From a checkpoint of a small model that answers yes/no questions on an image's attributes: encoder arch coatnet.
Rows from block 7 of the image encoder of a small model that answers yes/no questions on an image's attributes, named by matrix and row number. Rows with one number belong to one channel. Each number is 200 + 30 x the weight over its row's rms, rounded and kept within 0 to 999. All counts start at 0.
Before each channel's rows are labels from the 100 images, of 14848, where the channel reaches its highest value: "strongest on" is what is common among them. Only what is clearly more common there than usual is listed. The data: rendered roads seen from a driver's seat, with toy cars, trees and houses.
# convs0: expand pointwise conv (encoder.blocks.7.convs.0.weight, 640x160x1x1), inputs 0-159
# convs1: depthwise 3x3 conv (encoder.blocks.7.convs.1.weight, 640x1x3x3, trained with AdamW), a 3x3 kernel
# convs2: project pointwise conv (encoder.blocks.7.convs.2.weight, 160x640x1x1, transposed), outputs 0-159

strongest on: car; straight; double yellow line
convs0.318,157,213,129,185,179,236,139,161,191,199,203,230,242,191,196,200,210,212,165,200,194,192,177,184,210,179,203,256,198,195,198,199,139,191,195,226,192,165,206,174,152,229,231,178,197,230,216,231,191,210,198,199,237,211,211,231,207,150,192,196,207,192,180,157,250,137,177,196,220,214,222,189,203,192,193,185,178,156,190,197,159,172,164,149,136,188,168,224,159,163,213,166,227,178,191,181,201,152,179,220,216,235,195,228,199,191,200,201,134,178,203,247,187,259,216,170,211,208,199,192,155,211,226,234,181,227,237,258,249,184,239,181,233,180,130,235,200,186,174,291,212,270,175,209,232,255,167,204,246,206,201,211,130,223,197,188,185,201,168,238
convs1.318,251,192,237,243,225,232,188,216,213
convs2.318,211,198,233,202,156,115,183,205,200,197,246,267,215,202,155,155,175,154,176,211,249,181,172,200,193,214,206,226,223,191,258,177,175,202,233,199,180,208,198,176,166,164,239,222,212,182,146,241,238,200,173,225,179,171,218,202,209,156,161,216,198,251,218,163,178,187,224,140,226,184,166,203,255,216,208,195,171,207,189,187,192,198,251,200,151,163,216,194,188,207,258,214,175,237,217,208,203,201,245,226,214,190,164,259,241,186,218,219,147,222,159,203,225,218,158,201,169,148,188,192,221,186,183,178,192,136,168,232,201,184,156,238,224,165,208,231,206,184,181,226,193,241,219,192,231,165,257,220,166,184,200,231,266,205,275,211,164,185,240,209

strongest on: bends right; crossing stripes
convs0.397,181,211,235,146,267,145,151,180,218,208,172,235,226,152,212,168,225,227,186,219,195,199,165,189,173,135,176,201,165,218,208,237,230,210,222,211,237,220,237,177,198,182,166,257,213,200,151,195,139,179,201,204,168,194,204,194,134,195,248,210,219,202,232,195,205,215,183,152,234,179,210,223,181,170,154,202,222,240,171,194,185,194,190,243,243,244,182,220,204,204,164,225,234,217,226,203,199,156,162,182,191,187,168,188,213,174,220,131,198,164,203,179,184,213,185,166,178,187,242,240,160,246,174,201,181,173,237,224,172,233,209,219,218,178,216,190,182,177,191,226,229,182,177,266,186,175,212,199,193,179,268,164,129,221,267,204,241,169,142,155
convs1.397,222,211,211,194,226,255,177,233,244
convs2.397,210,247,222,177,213,193,187,168,183,217,207,228,214,208,136,228,239,230,297,227,218,182,189,192,209,209,199,194,188,198,209,210,194,184,231,194,186,184,231,226,217,156,202,206,201,284,235,220,258,196,175,154,190,213,229,231,161,188,186,215,198,258,196,193,175,207,178,116,191,183,217,188,170,234,207,234,146,253,182,204,232,258,227,192,141,186,248,203,205,199,175,233,216,255,128,181,226,208,168,186,215,150,172,178,221,173,223,189,205,185,231,211,194,179,181,191,182,201,177,241,173,238,222,197,170,162,162,247,201,255,243,177,185,192,213,222,196,125,155,247,246,202,183,195,207,202,236,186,219,200,198,188,172,169,249,142,225,186,206,207

strongest on: car; straight; vehicles: two
convs0.98,187,202,231,210,228,203,180,208,180,222,193,168,158,255,234,182,124,267,152,199,184,163,215,183,180,205,191,209,246,268,202,180,217,218,210,177,282,185,209,203,180,234,177,198,233,202,209,178,225,209,133,199,212,175,187,219,231,198,235,199,222,192,160,189,194,217,190,234,207,180,214,192,203,218,259,230,169,197,212,182,200,143,228,221,207,187,195,222,239,171,247,196,240,174,182,198,163,149,134,211,182,195,232,187,194,220,135,152,256,190,162,229,148,221,192,187,191,234,184,189,238,143,151,150,190,158,235,181,215,186,160,216,204,205,207,180,192,188,152,258,195,174,154,194,201,193,163,249,173,243,233,224,222,231,181,139,196,225,180,219
convs1.98,155,198,172,179,234,249,179,195,173
convs2.98,183,215,201,222,202,201,216,199,231,211,218,202,159,209,194,224,167,203,199,133,169,197,187,228,207,173,185,159,241,190,238,193,153,239,163,182,215,216,214,198,228,262,223,233,233,151,243,116,155,201,211,219,233,275,164,269,179,150,171,197,225,218,259,210,188,209,208,182,108,163,156,218,138,180,191,257,180,214,209,202,224,191,254,180,188,192,203,188,208,200,217,171,149,202,223,166,211,222,209,197,185,192,188,140,208,185,220,202,246,208,189,247,203,183,227,227,252,198,208,196,162,192,208,209,182,166,215,155,209,161,220,254,222,203,255,194,231,196,207,185,202,214,181,175,204,122,232,156,213,224,210,195,186,209,184,189,165,141,208,201

strongest on: car; vehicles: two; straight
convs0.162,221,171,175,215,234,126,144,163,182,166,198,141,211,173,223,183,179,170,227,192,235,169,215,161,163,191,163,163,148,162,235,208,219,182,258,219,213,206,184,145,181,208,180,192,190,209,184,198,209,227,169,185,176,190,217,173,195,231,254,236,201,190,183,194,182,164,176,207,230,228,210,231,210,187,236,200,225,227,199,166,146,186,192,123,206,130,205,169,224,162,159,198,199,240,214,203,152,202,186,208,236,222,151,234,194,177,214,243,158,252,218,191,174,195,168,169,183,200,168,218,183,206,173,271,190,253,181,167,184,170,144,192,209,194,187,188,171,218,181,227,171,141,190,167,212,227,288,187,210,180,199,238,189,161,178,160,223,250,201,196
convs1.162,210,193,209,144,158,147,199,189,202
convs2.162,137,160,218,212,173,180,249,240,195,186,164,221,228,194,200,163,145,208,185,201,169,212,159,239,185,223,180,166,251,249,236,196,150,219,162,178,204,184,210,204,164,215,136,194,213,250,231,196,233,230,187,199,250,214,174,187,185,181,152,252,181,189,206,227,186,185,160,225,137,172,199,191,165,157,158,235,234,204,230,166,218,224,221,239,129,156,216,270,204,231,198,235,228,215,282,208,232,201,218,202,177,185,202,235,200,204,149,169,216,209,165,220,184,198,213,180,210,226,205,193,168,197,183,209,241,208,114,234,249,208,233,223,214,237,210,216,211,185,220,254,176,216,239,182,211,229,233,170,207,204,193,156,223,192,194,163,167,210,220,216

strongest on: bends right; snowy verge
convs0.243,187,197,178,247,193,173,251,236,216,203,197,213,140,157,166,229,202,203,237,187,204,218,289,178,166,213,241,227,179,247,139,219,209,205,162,207,198,220,218,197,173,185,159,198,186,168,209,183,185,210,152,175,189,226,215,200,238,227,192,238,224,164,227,226,203,232,169,185,239,191,259,205,181,170,211,187,155,234,216,224,166,242,152,167,254,164,219,167,146,195,199,202,174,207,260,197,271,174,194,217,212,169,218,200,125,184,182,224,171,177,229,124,139,167,146,185,202,230,219,223,183,192,207,201,224,217,219,232,159,231,219,229,179,188,219,158,227,195,273,201,205,161,205,218,203,206,218,168,227,192,224,183,178,181,235,195,251,173,204,193
convs1.243,148,178,244,251,185,192,199,197,192
convs2.243,214,137,203,145,196,153,150,173,180,229,199,254,178,189,219,165,257,225,225,193,182,188,214,242,171,178,195,199,186,209,178,214,183,211,182,207,209,196,208,219,211,167,199,264,210,199,185,165,170,205,180,214,264,232,183,174,190,200,225,187,231,184,184,201,176,233,184,158,217,159,199,226,194,186,177,229,153,261,180,207,205,236,216,177,187,224,242,218,144,229,218,151,182,179,173,224,278,183,185,216,224,201,182,147,179,121,198,213,205,211,259,237,241,225,164,202,220,233,221,225,188,203,222,160,194,147,164,131,214,208,224,228,200,165,204,240,222,222,240,229,201,245,166,194,189,177,227,209,161,154,186,175,170,212,280,198,236,137,190,185

strongest on: car
convs0.582,167,217,218,218,261,160,218,205,205,197,255,204,180,227,147,123,201,218,183,173,190,214,207,168,212,226,179,179,209,214,199,246,155,197,197,176,229,193,207,178,229,183,178,223,186,188,153,195,214,179,171,206,222,240,171,207,189,215,241,189,189,205,246,169,183,198,224,212,206,199,200,261,218,221,210,141,242,183,257,253,156,161,233,208,215,195,130,190,253,175,183,229,189,190,168,233,210,264,168,178,225,194,187,171,182,149,238,240,196,197,184,166,218,236,173,252,232,219,148,187,217,216,194,219,146,162,175,199,169,185,194,173,219,187,204,237,208,163,211,259,198,128,219,204,252,183,217,235,234,163,226,249,199,172,181,164,220,253,263,202
convs1.582,198,217,205,227,254,252,221,220,224
convs2.582,199,179,232,186,253,192,224,201,205,191,230,229,164,196,214,198,271,220,200,197,214,209,234,209,239,187,200,277,157,162,149,204,229,238,166,231,213,237,184,227,206,162,155,198,162,246,152,227,214,191,195,199,173,216,184,223,199,179,168,211,237,119,217,217,207,199,188,179,189,161,239,217,238,163,138,218,168,208,148,187,166,170,166,206,219,180,210,157,182,229,197,166,201,174,155,180,175,204,207,229,204,166,218,264,218,189,204,179,114,162,254,185,166,197,165,166,163,200,192,213,214,284,248,236,198,197,279,240,192,203,211,244,204,211,171,224,192,215,157,208,211,204,180,194,229,212,210,224,185,246,173,197,174,189,170,240,173,201,183,209

strongest on: lamp
convs0.125,139,193,155,181,207,188,198,154,217,185,176,143,189,242,190,241,202,204,213,184,185,259,192,163,216,242,203,178,182,218,215,208,198,184,199,208,239,177,219,178,225,200,172,223,228,169,171,203,165,199,166,162,205,179,202,190,207,221,206,227,200,228,201,174,176,231,178,212,243,244,232,214,158,195,186,226,209,227,216,224,132,182,229,148,260,228,224,178,223,214,230,179,194,228,223,137,211,202,219,266,211,172,201,228,199,196,197,192,167,217,174,180,178,94,234,214,200,144,183,168,230,229,171,182,268,203,167,152,173,192,202,188,206,180,196,212,195,268,225,130,201,194,187,154,226,220,162,173,216,176,130,189,233,179,164,245,226,171,179,139
convs1.125,192,198,172,176,191,156,231,253,229
convs2.125,171,201,211,200,215,181,161,202,230,181,228,175,165,247,220,210,237,249,236,171,205,193,217,210,231,257,160,194,240,222,166,253,214,243,189,189,196,183,178,215,171,193,265,215,199,210,206,221,205,194,206,229,195,259,180,205,201,233,165,204,276,179,178,183,179,228,212,157,223,209,177,186,213,226,204,196,163,222,254,202,189,160,173,170,135,178,237,145,237,188,227,166,214,213,238,180,192,141,142,166,245,160,178,134,184,233,227,200,245,251,210,165,147,152,184,209,245,174,213,215,169,226,197,221,148,207,186,182,196,198,176,158,193,181,194,216,187,196,233,173,204,243,199,180,252,190,250,238,212,167,167,224,241,155,225,213,198,225,146,170

strongest on: pine
convs0.482,246,230,246,237,166,176,217,237,252,245,226,275,227,215,216,182,271,239,226,214,239,247,206,198,209,211,177,197,206,140,236,191,220,220,191,234,213,228,267,200,182,236,204,156,217,231,183,212,189,153,177,232,204,187,171,203,236,215,215,201,198,185,194,265,252,214,183,206,158,204,144,204,219,154,188,192,215,206,217,189,240,204,212,182,196,248,168,225,157,210,174,244,221,167,220,204,251,185,177,241,178,173,242,171,269,134,200,211,232,187,146,200,158,245,207,213,218,179,221,195,164,168,206,203,212,164,202,158,237,212,199,243,210,176,187,166,170,248,207,262,185,183,212,217,235,197,155,239,199,169,165,177,213,182,196,197,235,174,206,182
convs1.482,202,213,214,179,199,191,152,159,144
convs2.482,219,189,197,180,250,177,150,243,234,165,193,184,190,163,170,222,211,197,192,191,183,203,246,218,154,276,209,224,192,187,171,211,244,195,140,174,206,155,199,225,154,187,255,207,231,197,212,194,198,248,183,184,151,231,224,218,215,215,182,182,252,153,162,171,174,223,178,271,227,243,185,212,205,242,183,204,153,190,198,242,132,168,227,183,170,148,247,253,217,219,183,175,218,178,213,168,135,172,206,221,247,217,279,155,168,218,164,208,212,213,210,196,253,204,194,200,174,195,211,220,217,225,246,186,193,154,150,142,193,207,182,181,175,202,183,217,229,188,205,208,224,179,218,217,205,169,201,199,261,186,206,171,175,245,216,247,187,234,204,221

strongest on: bends left; sandy verge
convs0.525,222,234,213,174,180,264,186,199,172,178,174,244,210,222,163,195,230,192,215,228,201,184,213,193,161,168,179,205,185,215,267,251,213,168,212,171,258,168,219,180,233,145,234,212,206,234,192,240,207,221,193,177,202,179,245,216,184,185,167,211,203,213,199,201,180,199,189,217,221,154,172,204,228,213,236,261,165,206,215,214,174,172,203,164,166,232,189,159,213,233,200,198,217,284,184,194,157,251,210,214,237,148,247,219,176,160,190,146,181,254,132,184,188,191,189,189,237,198,200,211,188,167,191,251,214,181,214,144,187,167,192,193,222,110,213,253,216,191,145,180,274,212,177,210,206,213,172,198,253,198,211,176,276,204,199,211,216,197,201,166
convs1.525,265,222,220,211,203,207,204,238,237
convs2.525,168,171,209,151,189,203,255,231,238,165,205,187,257,210,142,196,210,149,249,153,202,224,229,243,241,196,169,264,233,159,195,215,166,214,206,244,208,253,178,182,189,254,201,149,225,158,167,201,233,186,198,178,212,262,187,229,209,179,212,206,200,197,194,192,190,196,216,164,198,154,173,165,195,204,133,191,191,198,160,200,244,231,232,153,175,167,222,229,182,241,165,243,157,206,171,175,174,238,207,231,209,190,231,187,210,221,200,196,228,235,218,164,183,233,188,222,236,196,236,220,236,205,195,216,186,222,207,189,203,155,218,173,174,154,177,179,248,197,187,204,181,218,168,195,326,196,183,177,196,207,171,163,166,149,211,200,198,193,221,165

strongest on: bends right
convs0.225,218,207,188,266,204,117,211,274,196,173,219,184,170,183,173,180,225,173,188,218,163,223,249,244,158,189,192,236,185,223,172,188,192,229,169,203,164,190,195,245,147,224,229,201,189,209,159,160,166,194,203,221,218,209,224,202,216,161,191,145,216,225,162,198,212,240,168,188,194,175,224,219,224,179,232,201,203,224,206,193,158,182,182,148,189,237,219,199,228,176,216,203,250,166,253,190,206,167,190,202,176,215,248,195,129,169,226,208,203,140,272,215,197,164,159,258,208,215,229,206,175,161,227,207,244,205,170,205,223,229,173,221,179,200,199,188,187,172,246,219,228,229,133,185,227,197,225,184,193,199,213,179,143,231,223,133,201,133,154,184
convs1.225,240,211,228,237,212,254,223,179,214
convs2.225,160,187,232,182,162,150,195,187,186,231,185,249,182,182,218,208,267,190,204,171,175,213,225,193,221,255,213,219,183,183,186,196,252,217,169,211,193,206,222,177,254,202,133,264,167,215,195,219,168,219,132,233,228,197,140,212,188,237,206,243,216,165,244,170,213,215,190,189,187,143,161,187,222,160,234,196,118,214,249,228,201,212,198,170,217,210,213,191,152,229,250,220,135,243,189,247,177,225,216,214,152,146,224,206,201,177,210,189,177,188,187,201,196,189,180,219,212,233,234,239,184,204,206,181,178,186,200,158,181,196,183,182,172,157,163,228,224,215,206,228,165,247,146,192,214,203,231,228,195,178,195,248,222,178,239,201,169,126,208,151

strongest on: car; bends left
convs0.446,198,234,177,158,168,237,178,212,214,167,181,193,198,203,211,181,191,188,157,171,218,211,224,214,178,215,215,128,252,186,237,196,183,184,183,210,251,187,177,174,217,221,197,211,175,183,162,213,202,186,189,193,217,217,175,169,194,198,278,197,182,193,162,182,200,168,223,181,233,207,214,197,171,191,174,163,247,257,256,195,172,250,180,163,212,201,146,221,171,196,209,169,173,187,149,246,137,190,208,166,186,255,191,183,174,175,236,228,222,213,246,145,168,217,179,210,174,252,130,162,239,224,163,203,169,182,207,141,190,211,209,145,210,180,111,214,220,222,205,192,199,163,175,186,204,237,169,198,239,163,170,220,171,190,189,198,241,266,154,245
convs1.446,182,181,185,252,257,180,199,206,172
convs2.446,238,169,202,177,269,168,196,183,228,168,220,213,194,184,148,249,200,172,166,196,232,235,237,190,290,186,174,214,202,201,192,203,206,195,195,178,235,215,213,140,171,228,218,165,154,209,198,214,220,247,202,224,206,145,181,205,233,192,158,194,176,203,176,210,167,211,162,209,212,186,250,194,229,194,198,209,217,213,103,171,210,168,213,187,202,182,181,142,174,254,183,149,167,196,155,180,178,179,214,278,181,180,178,223,232,257,187,248,222,196,231,215,119,208,149,216,194,145,180,242,215,249,231,185,216,163,211,175,255,202,168,195,155,184,173,227,214,232,182,187,159,214,225,205,232,205,190,227,196,231,207,235,197,201,170,230,193,172,184,202

strongest on: pine; straight
convs0.471,181,201,209,209,230,199,189,155,207,237,151,198,159,209,181,195,202,169,217,199,209,204,154,178,235,194,154,170,164,188,214,222,190,194,184,206,159,180,225,144,198,208,209,216,203,215,186,209,160,173,183,202,243,198,239,178,205,196,180,146,190,246,196,194,180,123,162,190,260,215,195,228,184,163,196,190,192,231,176,129,255,240,181,134,196,208,200,145,157,199,217,210,188,189,221,234,255,200,216,225,170,236,216,195,212,204,251,263,214,199,163,159,186,194,147,163,224,211,202,213,214,171,148,179,198,146,205,277,170,203,146,201,227,197,176,175,240,268,184,204,251,186,181,222,185,222,167,229,176,210,217,225,251,219,143,145,238,167,204,172
convs1.471,184,184,177,224,232,216,248,243,231
convs2.471,243,216,180,195,195,211,216,213,221,175,179,222,136,264,224,169,208,246,182,204,206,162,228,208,202,139,208,189,174,230,197,221,203,184,265,229,188,236,209,221,222,250,163,218,199,148,213,202,161,208,217,188,221,164,228,225,189,248,175,181,149,200,211,199,229,156,190,146,186,194,195,211,171,157,202,137,156,204,237,200,213,232,179,203,140,230,176,219,234,181,183,178,245,247,195,230,206,177,219,211,232,218,184,240,236,225,196,237,174,191,165,181,202,189,135,177,266,184,203,209,239,112,175,159,199,275,211,225,178,200,188,259,212,216,246,186,238,213,205,243,202,226,207,166,194,199,195,189,148,236,197,174,181,170,203,175,205,177,164,143

strongest on: pine
convs0.325,170,186,186,201,169,211,124,186,198,229,186,268,159,177,173,202,201,180,219,220,174,159,225,133,187,208,150,185,178,200,230,233,195,192,174,150,179,206,211,152,189,191,217,206,196,179,245,187,188,117,182,214,135,220,166,166,196,223,192,192,182,222,210,229,245,177,170,138,182,174,182,165,144,185,163,195,177,235,177,199,255,211,214,154,185,241,254,194,219,215,169,210,204,265,278,218,266,186,247,185,170,266,154,184,232,190,245,207,223,209,177,174,186,231,212,200,195,161,208,191,219,180,166,177,229,214,258,200,179,210,190,193,196,179,214,187,197,254,195,193,234,263,181,250,198,210,201,223,218,201,220,202,212,170,213,226,228,187,206,171
convs1.325,158,141,156,212,208,208,203,211,224
convs2.325,212,205,202,203,162,132,210,201,202,204,242,230,231,202,152,182,172,202,176,210,190,176,231,185,184,205,153,179,189,196,225,270,165,195,238,164,233,180,164,177,157,248,219,193,234,159,218,188,237,137,175,266,227,232,227,226,181,236,213,208,209,195,189,179,174,174,186,207,228,196,179,188,180,217,228,191,214,212,235,238,256,189,238,217,176,155,196,126,213,147,200,159,255,214,245,194,258,133,177,178,224,190,187,206,195,199,179,146,239,229,210,187,245,219,226,175,217,240,222,175,197,192,221,188,224,254,224,155,191,192,194,252,252,204,228,224,192,265,248,175,139,188,163,192,225,201,183,233,157,161,194,168,188,169,178,200,196,187,222,193

strongest on: bends left
convs0.604,187,218,228,221,183,212,221,188,193,255,241,160,186,191,187,171,192,238,170,233,261,191,207,174,160,214,173,254,181,168,209,186,211,267,223,227,196,231,195,220,158,218,206,173,237,167,242,184,222,220,225,151,191,212,197,178,165,191,179,170,205,144,211,209,183,216,202,156,220,234,150,226,192,185,200,255,179,215,169,188,165,199,182,227,172,221,178,264,231,234,195,206,191,184,231,245,216,176,228,246,200,226,193,200,159,275,198,181,233,206,182,164,220,164,232,207,235,144,198,240,180,174,249,204,201,212,192,229,205,290,182,239,192,256,189,191,171,164,214,162,287,203,218,211,230,195,238,259,217,212,221,173,170,189,251,211,229,217,226,169
convs1.604,196,209,198,135,231,199,172,157,212
convs2.604,242,150,223,197,188,222,177,180,205,185,169,189,198,172,151,203,192,229,167,202,208,193,172,130,251,209,231,198,212,209,204,202,211,193,193,220,218,157,221,196,231,256,214,179,175,201,169,278,224,205,225,148,213,200,201,251,216,221,183,183,190,154,201,193,232,181,235,172,188,223,273,266,245,186,217,172,214,171,191,209,174,160,188,179,230,172,207,212,233,183,194,217,249,212,206,186,130,145,170,161,187,199,191,199,198,228,223,228,193,201,236,203,140,240,170,196,157,231,213,195,152,260,160,223,182,200,169,211,204,220,192,175,176,186,243,229,272,226,98,219,239,223,202,202,224,205,217,163,219,227,166,244,193,188,217,239,156,189,164,222

strongest on: lamp
convs0.524,220,186,173,191,225,239,218,222,181,195,181,194,167,237,147,187,279,240,182,203,181,197,223,185,173,248,215,220,181,227,143,196,178,168,194,175,221,152,181,187,240,174,199,174,226,227,229,155,197,204,163,257,259,216,212,198,277,211,159,199,153,216,177,187,166,182,155,258,168,195,192,253,205,197,243,252,180,209,169,203,173,152,255,228,199,182,216,215,171,231,177,167,207,169,189,217,223,183,236,162,182,206,164,224,188,173,169,245,163,165,211,185,228,235,229,210,230,235,168,191,196,193,180,207,217,231,177,185,147,206,183,242,208,224,169,237,189,220,235,191,240,231,203,232,156,208,151,198,126,175,199,182,160,223,231,205,249,198,250,161
convs1.524,165,170,161,168,180,160,176,171,204
convs2.524,225,261,201,112,177,199,192,163,248,205,204,202,201,158,213,258,213,215,208,251,227,211,244,224,163,163,238,255,198,174,223,188,268,198,159,241,253,194,203,227,220,198,203,173,193,192,221,222,259,194,185,179,150,179,189,204,152,233,211,227,231,196,173,224,209,175,196,207,227,191,196,160,173,234,147,212,213,229,220,203,154,140,186,169,172,163,195,212,188,237,170,189,173,249,219,176,192,181,209,197,224,214,241,224,210,252,186,234,213,114,178,240,188,166,170,170,225,151,242,189,198,218,216,225,180,159,174,201,175,171,213,174,235,187,223,155,215,203,226,175,229,179,197,212,245,187,252,131,224,227,217,178,193,192,191,257,189,187,178,189

strongest on: lamp; tree
convs0.411,214,240,241,188,217,227,241,181,150,163,153,200,148,238,160,173,160,212,173,201,168,211,155,165,147,226,228,232,227,219,241,192,163,183,210,214,205,208,198,203,158,241,150,217,253,215,212,199,198,248,212,233,231,184,197,188,205,201,209,180,262,214,161,203,193,135,201,179,203,220,209,179,176,177,206,206,176,187,219,202,191,207,242,173,159,123,252,179,195,243,205,261,222,180,170,143,182,203,215,202,191,220,160,271,175,201,231,219,222,183,224,184,252,242,200,203,216,255,191,182,217,215,179,102,194,146,238,207,201,205,156,239,191,181,153,216,161,186,150,230,198,210,158,223,220,197,190,173,214,167,196,221,202,227,196,217,243,197,223,226
convs1.411,181,212,173,222,227,229,246,241,233
convs2.411,144,182,206,171,183,209,206,193,201,256,251,191,252,237,182,204,174,202,165,250,158,242,144,185,187,211,175,218,238,177,256,201,154,194,185,215,218,167,183,232,184,199,182,232,179,136,153,231,225,232,245,192,197,257,183,195,210,166,182,162,168,142,220,157,199,181,259,176,211,213,205,228,202,195,176,207,179,196,180,234,261,137,228,138,191,191,217,212,160,209,243,210,212,173,203,162,127,181,249,174,177,205,176,172,222,197,187,171,173,196,200,183,189,201,205,215,189,224,213,218,232,199,213,175,255,218,175,175,208,168,304,196,205,241,174,230,188,176,192,172,209,182,192,220,241,213,238,188,179,171,142,196,203,201,268,198,188,208,187,221

strongest on: car
convs0.635,202,211,205,215,194,149,182,291,205,221,230,200,238,208,184,140,217,239,247,175,241,167,247,238,196,184,175,184,241,156,203,232,226,150,192,165,164,272,151,211,213,213,250,171,179,207,216,239,184,210,169,138,127,187,177,191,222,205,255,141,174,179,187,201,216,153,213,206,186,168,190,242,199,209,175,158,183,201,182,196,186,242,253,203,170,212,193,226,218,165,218,195,172,199,214,232,137,187,205,165,215,227,204,141,211,190,233,178,195,193,209,228,190,197,233,157,173,139,178,222,210,238,179,186,193,238,202,197,204,191,200,130,200,183,196,226,227,223,209,182,255,212,177,216,206,259,198,226,276,224,214,186,172,197,205,214,239,221,205,182
convs1.635,149,159,144,208,222,200,198,209,191
convs2.635,223,207,182,193,191,156,174,174,236,214,239,235,187,197,180,193,212,171,193,193,248,186,185,203,272,189,226,281,177,191,225,214,213,212,194,203,264,185,160,134,183,202,222,177,189,203,172,214,200,183,234,258,211,181,195,144,188,189,205,224,221,164,174,206,182,223,192,174,259,155,157,195,220,232,200,183,174,130,167,183,203,223,165,218,163,164,254,160,148,192,214,199,192,205,162,200,239,138,172,254,228,166,151,229,175,224,226,182,244,200,197,190,178,255,158,193,217,180,207,172,230,185,235,202,225,200,217,209,221,178,236,208,246,232,241,183,192,267,177,202,105,198,208,183,217,209,217,259,198,204,230,249,200,233,217,210,220,225,198,213

strongest on: pine
convs0.16,247,189,237,220,193,161,180,245,190,169,167,183,222,161,218,158,228,245,216,187,180,148,148,185,240,200,214,193,186,203,160,195,237,203,183,217,274,199,200,170,151,241,182,189,209,202,251,204,197,221,213,202,209,201,181,165,253,214,250,248,171,199,185,204,207,218,174,262,192,232,150,214,220,253,181,240,189,208,181,210,194,200,216,190,239,227,157,224,161,229,246,208,172,216,210,107,202,223,206,224,144,147,178,210,269,142,173,178,227,202,164,228,179,232,192,220,246,171,186,197,204,244,236,225,182,178,210,177,179,235,195,183,205,203,187,154,173,146,226,184,177,219,226,253,191,195,199,239,203,234,208,162,215,234,213,168,263,227,221,183
convs1.16,190,210,205,230,246,251,221,231,229
convs2.16,198,175,194,163,193,215,176,191,193,207,220,206,216,201,261,188,223,175,248,147,207,178,262,233,220,178,227,185,197,220,209,178,216,202,156,229,187,228,253,185,200,238,222,186,185,215,195,250,242,130,214,200,222,224,161,154,230,214,261,204,199,135,194,224,203,235,254,155,217,194,183,228,228,191,167,234,250,193,170,193,183,178,129,208,202,238,237,228,188,179,190,240,140,237,205,223,211,191,150,178,144,212,213,176,212,222,189,156,240,231,202,170,170,205,204,229,228,194,131,183,235,206,220,226,228,181,133,206,170,167,133,165,193,177,164,171,185,221,218,210,176,210,239,198,201,166,196,161,256,219,223,212,225,246,226,156,188,163,230,193

strongest on: lamp; straight
convs0.385,174,179,197,228,161,174,180,214,195,243,245,177,216,200,172,174,164,216,182,210,187,196,201,179,154,224,178,235,205,181,174,216,206,219,184,143,219,159,167,198,199,221,140,226,211,198,284,196,146,220,170,224,193,206,264,205,239,212,234,182,224,245,156,189,204,162,214,235,205,193,195,204,160,170,215,248,275,213,270,189,239,232,189,168,183,203,214,238,200,192,201,196,185,195,247,187,152,185,250,214,202,144,202,263,173,209,228,158,214,187,179,161,228,188,231,165,216,156,229,195,270,187,223,192,239,226,250,176,229,151,180,227,201,237,223,172,189,212,217,205,190,167,192,257,216,221,201,224,164,202,224,150,176,139,208,199,229,150,217,167
convs1.385,165,133,174,217,217,204,206,232,208
convs2.385,199,231,249,186,186,169,191,223,215,169,209,214,184,176,244,168,201,226,179,208,202,210,221,179,220,201,196,215,202,241,181,233,166,181,218,221,195,220,141,170,210,247,167,211,188,187,211,177,221,138,159,251,185,210,161,212,188,223,238,157,237,204,165,222,177,219,258,173,158,148,124,175,183,230,230,174,230,262,218,224,178,209,240,203,161,207,196,162,266,178,179,194,154,196,205,205,185,142,162,154,212,174,236,171,211,198,226,182,206,212,225,150,201,180,214,238,227,222,197,126,186,183,190,223,230,244,175,156,185,204,127,195,235,187,205,238,179,245,242,194,143,211,224,220,213,198,199,217,181,206,205,170,281,189,221,162,204,226,246,166

strongest on: car; vehicles: two
convs0.84,189,221,195,158,207,177,162,258,240,166,158,203,198,217,229,130,183,157,194,198,208,191,191,240,202,199,217,208,237,161,166,189,217,183,187,182,246,240,185,139,257,190,260,218,173,165,200,156,200,137,229,232,158,192,172,149,209,162,243,170,167,171,208,231,208,211,228,180,231,212,192,253,241,229,166,169,220,184,180,215,214,201,236,185,174,194,211,188,254,196,181,170,216,210,220,234,164,183,154,197,162,175,253,144,239,180,208,203,255,232,221,167,204,171,208,204,233,189,281,214,176,217,149,206,214,161,184,212,174,218,185,232,236,208,223,171,203,194,199,235,203,213,174,223,133,185,190,210,238,220,264,223,189,180,140,212,195,215,159,199
convs1.84,190,204,204,146,152,156,225,195,212
convs2.84,219,202,223,241,193,206,279,193,244,191,166,174,215,222,190,205,285,186,175,197,157,212,250,193,292,215,255,190,167,231,151,162,212,208,236,251,196,190,238,228,209,170,236,220,217,172,181,223,216,182,220,186,151,176,252,200,210,229,186,162,166,217,208,216,177,208,176,204,167,241,252,220,232,176,175,191,251,171,224,196,231,233,191,204,235,205,141,172,172,197,223,152,217,188,201,195,236,247,168,181,190,192,151,209,244,190,195,199,150,205,201,182,210,190,206,233,118,204,267,209,246,227,197,175,212,173,164,183,222,173,245,241,185,161,190,253,195,181,176,197,197,188,190,203,158,164,161,209,190,226,167,245,184,190,198,205,215,185,202,170